A small multi-label audio tagger, trained from scratch.
Training: soap at rate 0.0048, 8300 steps, batches of 64.
Data: trained on notes from a synthesiser with random patches, 6.8 epochs.
Rows from block 3 of a small multi-label audio tagger, named by matrix and row number. Each number is 200 + 20 x the weight over its row's rms, rounded and kept within 0 to 999. All counts start at 0. After the name is the row's rms in percent of the matrix's.
After each channel's rows are labels from the 100 clips, of 14976, where the channel reaches its highest value: "loudest band" is the band of the loudest frequency at the time of the peak; "responds to" is what is common among them. Only what is clearly more common there than usual is listed. The data: notes from a synthesiser with random patches.
# conv: width-5 conv, stride 2 (model.blocks.3.conv.weight, 192x192x5, each kernel summed), inputs 48-95

conv.141,106,231,210,200,213,173,226,190,175,189,222,238,200,198,211,217,205,193,173,216,214,204,200,180,234,205,214,219,255,194,229,219,214,200,173,211,201,207,210,188,207,206,201,196,201,172,213,203,195
loudest band: 4000 to 8000 Hz
responds to: high-pass; envelope: pluck; noise

conv.46,103,237,192,165,179,198,207,202,261,208,209,208,202,226,208,203,199,221,223,174,195,227,202,219,191,209,178,172,194,190,219,200,204,217,184,223,202,223,219,218,190,198,187,234,215,207,187,211,200
loudest band: 250 to 500 Hz
responds to: pluck; bass register

conv.16,096,217,176,192,231,199,203,202,226,169,199,205,192,187,212,209,250,203,187,209,195,186,189,239,195,201,205,218,196,200,192,177,193,195,192,188,173,229,216,174,225,205,199,207,215,210,198,211,169
loudest band: 1000 to 2000 Hz; 2000 to 4000 Hz
responds to: pluck; resonance

conv.26,108,226,184,211,171,220,200,193,176,206,192,182,205,154,183,223,158,165,193,230,244,190,163,214,184,190,231,198,208,219,164,156,199,209,195,192,212,209,192,204,170,177,215,210,198,239,197,212,223
loudest band: 2000 to 4000 Hz
responds to: high-pass; detuned saws

conv.102,097,261,222,199,178,213,191,214,164,202,182,199,181,227,200,215,175,179,219,201,206,229,179,228,271,223,218,181,137,225,195,217,186,203,188,204,186,233,206,205,181,244,178,197,161,194,168,215,201
loudest band: 500 to 1000 Hz
responds to: pluck

conv.158,090,223,195,216,174,201,203,198,232,193,212,200,184,172,214,203,185,187,206,215,221,175,170,170,251,211,171,189,234,204,182,217,204,176,206,204,229,207,191,243,194,188,170,166,230,209,194,186,226
loudest band: 500 to 1000 Hz
responds to: gate

conv.120,106,199,198,223,182,196,206,228,191,178,194,208,212,208,182,179,219,197,227,218,187,219,144,186,199,203,205,234,184,169,181,199,205,205,219,205,212,211,183,224,201,187,192,207,228,177,176,177,213
loudest band: 2000 to 4000 Hz
responds to: filter wobble; resonance; high-pass

conv.84,094,214,224,181,175,193,177,180,175,247,248,212,205,186,195,216,170,189,217,221,185,235,163,213,165,202,216,182,205,203,186,189,200,204,196,179,207,205,186,211,196,191,209,213,163,194,243,178,210
loudest band: 2000 to 4000 Hz; 1000 to 2000 Hz
responds to: high-pass; filter closing; resonance

conv.3,112,256,193,211,218,197,214,190,226,173,206,215,207,222,180,191,206,205,189,215,209,201,184,199,199,189,217,184,249,185,174,198,191,205,176,205,192,200,205,200,211,208,224,225,228,183,203,170,179
loudest band: 250 to 500 Hz
responds to: bass register; pluck; filter: low-pass

conv.41,096,176,197,187,228,167,202,201,216,205,215,183,218,203,231,185,226,197,180,239,228,207,222,249,169,177,208,194,202,191,213,226,220,193,189,222,200,216,198,231,200,242,226,200,215,169,217,186,228
loudest band: 1000 to 2000 Hz
responds to: pluck; high-pass; resonance

conv.58,098,251,201,185,211,210,235,187,161,194,233,209,204,194,213,217,181,191,209,194,210,208,241,220,197,237,192,205,199,201,172,194,219,182,203,177,211,206,219,220,218,197,197,185,207,209,183,199,196
loudest band: 250 to 500 Hz
responds to: bass register; gate

conv.8,106,166,205,210,202,204,189,197,170,200,267,216,231,223,242,211,193,208,164,229,225,186,186,176,215,218,188,205,204,202,185,180,180,211,221,226,180,208,184,178,179,193,180,188,227,233,192,199,245
loudest band: 1000 to 2000 Hz
responds to: high-pass; gate

conv.53,091,171,213,199,207,194,217,184,193,209,184,171,167,192,206,198,163,174,207,202,220,197,211,156,200,195,210,193,186,225,191,225,224,208,213,197,185,230,226,235,172,201,178,216,194,215,190,218,183
loudest band: 4000 to 8000 Hz
responds to: gate; bass register

conv.143,090,246,194,191,211,175,211,204,210,194,181,148,184,167,213,195,172,201,224,160,205,178,218,190,200,185,187,175,227,185,239,211,194,202,181,233,174,180,203,211,238,206,213,195,208,189,233,206,199
loudest band: 4000 to 8000 Hz
responds to: pluck; harmonic FM

conv.184,089,191,209,211,188,212,181,226,210,192,183,226,178,206,188,182,167,172,188,189,222,205,174,205,181,199,215,205,203,208,165,157,195,187,192,199,253,221,193,257,166,194,199,202,217,215,170,206,230
loudest band: 2000 to 4000 Hz
responds to: gate

conv.69,094,198,235,212,215,213,224,219,197,197,159,205,187,170,201,203,176,181,156,166,200,223,205,189,213,201,178,221,181,212,217,191,182,194,234,220,210,220,191,202,148,188,173,211,177,223,218,183,201
loudest band: 2000 to 4000 Hz
responds to: text has "pass"; filter wobble; resonance

conv.4,103,226,234,201,190,198,175,224,212,216,187,181,194,218,195,198,243,188,204,189,230,183,181,183,211,220,198,207,210,183,175,179,219,223,204,209,236,232,180,182,210,202,177,160,184,222,195,198,209
loudest band: 4000 to 8000 Hz
responds to: harmonic FM

conv.142,096,185,245,217,198,199,235,175,204,206,137,174,183,196,226,204,205,198,208,221,214,206,226,223,190,216,212,198,234,238,226,199,206,211,177,227,210,204,189,218,183,200,217,207,223,178,169,189,242
loudest band: 2000 to 4000 Hz
responds to: high-pass; resonance; filter wobble

conv.31,098,153,193,204,184,199,225,209,177,207,205,180,206,228,202,206,191,201,196,220,228,219,242,219,221,214,178,205,199,192,241,201,207,190,207,196,216,183,164,222,198,178,195,192,221,149,202,226,194
loudest band: 500 to 1000 Hz; 1000 to 2000 Hz
responds to: gate

conv.153,096,214,166,211,177,183,226,214,181,208,214,226,229,185,220,193,214,187,172,204,208,222,215,225,189,183,210,203,206,186,205,198,193,217,184,199,206,208,206,202,239,220,221,183,241,203,221,182,201
loudest band: 250 to 500 Hz
responds to: pluck

conv.21,105,245,198,214,225,234,239,200,174,204,211,228,222,223,207,192,212,232,181,226,219,212,228,246,177,199,176,200,185,179,186,184,204,177,167,181,201,231,187,207,210,199,174,163,185,247,191,227,242
loudest band: 500 to 1000 Hz
responds to: pluck

conv.18,093,194,203,201,208,199,224,209,169,229,204,211,210,165,238,194,215,193,215,193,210,221,245,192,218,199,194,193,163,196,239,207,228,182,179,225,211,217,186,200,239,179,200,175,187,206,185,236,191
loudest band: 4000 to 8000 Hz
responds to: pluck; high-pass

conv.190,111,166,240,229,191,182,162,195,207,225,203,194,175,239,188,187,215,197,233,226,176,220,208,212,194,219,200,207,142,210,235,196,199,212,195,192,221,199,186,187,202,190,204,194,221,198,174,165,180
loudest band: 2000 to 4000 Hz
responds to: harmonic FM; inharmonic FM

conv.96,108,174,196,210,203,188,200,193,182,218,197,184,203,200,187,217,188,183,213,217,172,192,226,142,220,204,216,215,173,227,203,194,207,185,227,196,239,194,241,206,193,212,214,195,203,210,173,231,202
loudest band: 4000 to 8000 Hz
responds to: gate; bass register

conv.98,101,188,213,184,206,201,167,175,183,211,216,199,202,215,172,203,205,191,228,199,200,200,187,221,204,201,192,193,188,199,201,185,167,193,189,200,169,210,239,189,202,166,203,208,190,167,192,205,205
loudest band: 250 to 500 Hz
responds to: pluck; inharmonic FM

conv.67,110,174,235,214,206,201,205,196,236,187,216,194,193,177,270,187,178,207,198,218,194,207,223,233,192,217,213,225,203,210,192,204,198,178,197,220,183,233,186,223,202,172,202,220,235,200,195,223,223
loudest band: 2000 to 4000 Hz
responds to: high-pass; resonance; gate

conv.57,094,229,202,169,228,193,226,162,188,241,198,202,204,199,194,178,240,208,182,198,186,183,215,197,202,181,208,168,224,187,198,211,209,189,201,200,217,181,175,173,203,180,205,219,186,223,234,218,203
loudest band: 4000 to 8000 Hz
responds to: pad; high-pass; resonance

conv.152,103,195,189,233,197,204,204,209,228,170,194,215,204,225,202,197,191,189,201,201,227,175,143,173,225,196,156,207,188,175,183,162,181,221,211,203,244,208,200,209,179,192,186,232,214,221,207,182,188
loudest band: 4000 to 8000 Hz
responds to: high-pass; filter closing

conv.45,097,206,214,237,207,219,238,214,203,202,183,195,195,201,224,182,190,221,184,203,227,228,300,199,184,220,198,217,177,214,196,173,194,222,193,183,203,205,175,183,177,189,201,213,214,209,197,184,186
loudest band: 4000 to 8000 Hz
responds to: noise; high-pass

conv.35,102,225,217,164,199,224,166,201,229,194,221,174,216,213,193,198,193,209,222,255,177,194,191,198,229,228,218,186,208,199,197,180,193,238,190,205,191,187,221,186,224,170,197,196,206,206,208,174,189
loudest band: 500 to 1000 Hz
responds to: pluck

conv.74,093,179,177,178,197,205,157,216,177,217,215,225,198,182,192,192,196,191,191,197,225,195,152,220,197,175,165,228,189,206,197,186,180,214,198,217,255,188,233,211,217,207,198,180,194,202,205,237,197
loudest band: 500 to 1000 Hz
responds to: pluck; harmonic FM

conv.15,096,207,196,207,205,246,184,174,178,214,179,196,217,217,211,243,196,181,193,215,183,211,171,173,177,159,198,210,228,205,171,191,229,194,166,201,194,170,199,191,203,203,203,220,180,226,191,225,224
loudest band: 500 to 1000 Hz
responds to: filter wobble; high-pass

conv.147,080,200,199,188,203,219,216,192,244,191,212,182,189,203,186,196,189,216,181,215,203,207,163,206,188,214,181,193,209,192,214,208,194,231,207,208,176,207,176,197,181,200,196,192,213,198,257,189,184
loudest band: 250 to 500 Hz
responds to: gate; bass register

conv.51,085,176,210,169,208,199,210,191,190,197,180,177,174,201,184,201,183,197,229,178,183,204,239,197,197,174,195,211,254,177,181,197,190,195,156,209,182,219,230,199,178,211,218,198,216,202,196,220,222
loudest band: 4000 to 8000 Hz
responds to: gate; harmonic FM

conv.80,127,210,220,209,219,212,223,184,270,231,194,226,210,188,194,218,217,218,175,192,180,206,180,291,203,183,200,204,174,208,209,184,195,221,215,213,214,193,218,214,187,200,197,193,189,205,211,186,209
loudest band: 250 to 500 Hz
responds to: gate; harmonic FM

conv.146,072,221,181,193,186,192,241,186,200,196,203,170,239,185,194,215,196,199,231,183,225,185,231,201,213,185,252,214,178,190,194,157,214,213,184,187,228,193,212,183,205,194,205,167,209,215,208,191,183
loudest band: 250 to 500 Hz
responds to: filter wobble; notch; oscillator: detuned saws

conv.131,119,218,195,198,197,204,148,221,187,237,212,190,182,196,181,206,226,210,193,211,233,184,187,210,187,213,188,205,166,209,163,187,213,247,195,198,237,198,204,227,176,220,206,165,196,246,187,191,169
loudest band: 1000 to 2000 Hz
responds to: gate; narrow pulse

conv.23,099,233,201,199,232,201,208,217,220,174,190,182,196,154,187,217,212,204,188,187,200,195,210,219,183,181,176,206,215,199,195,181,205,194,179,204,220,192,223,234,215,250,185,183,208,198,217,208,217
loudest band: 2000 to 4000 Hz
responds to: high-pass; filter wobble

conv.63,109,167,195,203,182,205,218,230,170,194,201,203,194,176,229,196,220,216,178,206,223,217,236,205,198,198,188,212,232,182,237,209,199,188,232,193,214,173,210,216,190,213,177,179,233,195,189,229,248
loudest band: 500 to 1000 Hz
responds to: pluck; square; triangle

conv.43,116,159,171,198,187,202,235,186,215,191,222,179,201,188,186,204,158,215,218,212,173,201,187,202,225,199,232,178,188,184,251,197,207,184,208,184,191,165,217,227,197,172,203,227,236,144,223,189,204
loudest band: 250 to 500 Hz
responds to: pluck; triangle

conv.161,096,247,223,181,205,240,187,193,207,210,201,164,217,187,209,218,184,170,198,191,223,189,163,200,187,189,226,225,187,219,194,206,193,217,204,187,219,197,191,206,198,195,212,203,221,169,216,168,226
loudest band: 4000 to 8000 Hz
responds to: pluck; low-pass

conv.101,098,213,204,188,210,208,182,213,216,202,199,184,219,245,218,167,199,183,189,216,217,206,192,195,179,213,163,191,221,214,252,199,185,218,223,160,195,192,173,204,201,214,193,217,204,217,166,219,217
loudest band: 4000 to 8000 Hz
responds to: bass register; resonance; oscillator: inharmonic FM

conv.95,103,253,205,191,212,203,230,190,187,195,189,194,143,181,200,191,155,192,210,212,198,225,198,192,202,157,203,178,190,192,219,215,183,212,187,220,194,206,192,189,200,224,215,239,166,206,196,188,216
loudest band: 1000 to 2000 Hz
responds to: text has "pass"; filter wobble; resonance

conv.75,107,208,217,184,213,206,189,216,184,189,190,188,191,195,214,202,203,216,233,183,207,202,170,178,210,224,205,179,184,210,229,199,167,215,205,194,202,208,210,176,199,217,228,216,193,245,185,217,195
loudest band: 500 to 1000 Hz; 1000 to 2000 Hz
responds to: pluck; low-pass; resonance

conv.79,113,177,174,209,208,208,261,230,218,218,225,191,203,180,215,179,182,216,185,201,255,205,201,200,209,202,164,226,171,207,212,225,205,198,183,228,218,182,197,228,160,214,194,205,189,200,202,201,202
loudest band: 500 to 1000 Hz
responds to: pluck; notch

conv.1,107,180,194,210,228,197,188,199,173,221,228,227,185,208,222,208,216,204,175,193,191,186,182,185,237,206,216,213,163,184,199,231,234,205,168,204,176,187,194,172,206,198,199,214,224,189,220,169,197
loudest band: 1000 to 2000 Hz; 500 to 1000 Hz
responds to: pad; high-pass; resonance

conv.27,092,203,203,238,213,219,185,210,203,209,176,220,172,164,216,206,205,195,185,189,179,215,184,202,214,210,182,202,215,195,206,204,220,196,201,219,204,223,188,191,200,235,235,227,196,199,202,201,180
loudest band: 4000 to 8000 Hz
responds to: bass register; gate

conv.179,113,216,198,187,190,205,184,220,209,192,166,203,189,181,180,182,194,195,200,178,230,204,188,196,188,215,173,177,242,174,189,197,201,180,240,228,202,247,196,206,197,203,190,165,205,197,169,179,221
loudest band: 2000 to 4000 Hz
responds to: resonance; filter wobble

conv.90,086,224,172,180,192,169,226,185,179,188,232,228,209,233,201,185,229,168,229,190,188,228,211,191,176,178,147,190,231,197,217,217,212,214,202,215,223,222,197,182,198,207,213,216,209,202,171,162,204
loudest band: 250 to 500 Hz
responds to: filter wobble; notch; oscillator: detuned saws

conv.167,099,216,200,237,164,219,180,209,181,183,199,222,209,239,234,207,224,219,214,200,199,209,216,174,228,197,196,215,221,200,214,194,194,214,186,241,214,176,219,211,177,216,200,212,223,186,222,218,228
loudest band: 4000 to 8000 Hz; 2000 to 4000 Hz
responds to: high-pass; noise

conv.87,098,208,196,210,220,222,188,215,195,227,238,171,186,210,210,196,190,200,208,214,246,209,201,164,206,193,179,223,236,193,192,191,208,246,212,230,166,178,198,199,212,234,185,208,231,228,198,198,198
loudest band: 2000 to 4000 Hz
responds to: high-pass; filter closing

conv.162,097,209,213,163,216,199,168,207,193,214,177,238,188,238,235,203,217,212,187,197,210,209,174,221,219,205,211,181,195,175,164,205,182,224,205,181,174,201,179,217,201,182,197,187,237,223,227,179,197
loudest band: 4000 to 8000 Hz
responds to: gate

conv.121,100,225,165,196,206,205,189,203,221,219,151,205,179,209,173,247,180,221,202,175,231,192,163,212,191,187,177,211,191,212,181,221,168,201,188,194,177,206,174,197,184,197,210,234,214,241,233,214,197
loudest band: 250 to 500 Hz
responds to: filter wobble; bass register; resonance

conv.92,093,243,216,206,195,212,185,180,161,203,206,219,214,195,239,201,214,183,198,187,204,196,222,179,183,196,180,205,232,206,186,200,222,200,193,202,207,204,191,204,238,200,193,138,218,185,186,204,198
loudest band: 250 to 500 Hz
responds to: pluck; notch; triangle

conv.54,099,218,188,195,201,207,123,175,241,204,200,208,182,189,201,213,207,241,210,188,223,169,155,198,173,204,162,197,191,201,206,194,138,206,209,189,208,189,199,197,221,178,193,187,188,241,214,172,211
loudest band: 500 to 1000 Hz
responds to: filter wobble; resonance; detuned saws

conv.151,079,215,145,186,191,196,219,182,203,192,221,210,207,251,217,218,221,170,209,190,179,195,215,207,229,210,211,229,204,176,232,216,188,211,205,196,214,194,200,205,213,216,215,197,196,197,143,185,160
loudest band: 250 to 500 Hz
responds to: pluck; low-pass; oscillator: triangle

conv.12,102,223,238,200,186,203,202,249,191,205,209,213,196,188,188,205,162,179,189,234,213,175,137,217,193,194,172,231,185,206,186,196,157,193,193,197,220,193,182,200,219,209,194,164,192,260,207,195,197
loudest band: 2000 to 4000 Hz
responds to: pluck; high-pass; filter motion: filter closing

conv.108,102,197,192,169,192,179,217,206,189,186,207,238,198,212,215,223,257,189,177,160,190,188,194,173,214,196,156,176,229,202,222,224,211,233,190,195,185,244,183,206,228,182,241,180,185,225,233,173,180
loudest band: 1000 to 2000 Hz
responds to: pluck

conv.156,106,194,162,197,185,179,180,220,230,193,166,195,199,213,189,180,212,197,188,218,217,199,228,179,215,206,208,201,170,181,182,189,192,198,161,217,184,223,158,222,210,198,187,187,177,161,218,189,197
loudest band: 250 to 500 Hz
responds to: pluck; drive

conv.66,107,250,190,223,213,175,189,197,212,190,186,176,193,147,202,195,244,217,211,176,214,188,179,191,223,173,186,198,195,174,243,196,195,204,201,197,192,209,215,198,232,220,217,197,195,205,181,177,186
loudest band: 1000 to 2000 Hz
responds to: pluck; high-pass

conv.52,109,177,201,185,198,197,216,225,196,198,208,248,229,208,224,188,185,208,182,194,227,170,234,205,202,196,199,198,213,190,192,200,234,180,184,192,182,188,191,224,182,212,222,189,236,230,233,229,206
loudest band: 2000 to 4000 Hz
responds to: high-pass; filter motion: filter closing; resonance

conv.25,095,250,182,239,186,183,199,195,148,207,191,169,191,221,199,210,229,215,206,190,175,227,200,166,225,189,175,185,199,182,184,192,210,207,207,220,221,216,192,225,230,215,235,194,184,170,201,213,205
loudest band: 4000 to 8000 Hz
responds to: gate

conv.188,080,220,213,197,229,210,172,197,210,219,206,195,179,208,229,187,203,186,192,237,198,209,185,198,186,182,199,198,195,201,195,208,201,212,185,212,208,183,175,198,178,168,191,256,179,182,217,199,181
loudest band: 250 to 500 Hz
responds to: filter wobble; resonance; notch

conv.13,093,171,192,206,184,210,169,201,221,221,203,191,185,259,180,193,197,199,212,218,228,205,206,175,239,203,207,190,221,210,180,172,190,215,212,206,185,239,179,205,172,229,218,200,223,220,202,242,218
loudest band: 4000 to 8000 Hz; 2000 to 4000 Hz
responds to: high-pass; resonance; noise

conv.103,098,216,173,198,193,228,167,173,204,187,207,175,180,195,227,200,184,196,190,192,223,171,193,211,215,188,189,223,212,196,203,181,201,186,196,214,192,225,217,208,163,227,216,225,179,200,204,228,200
loudest band: 500 to 1000 Hz
responds to: filter wobble; resonance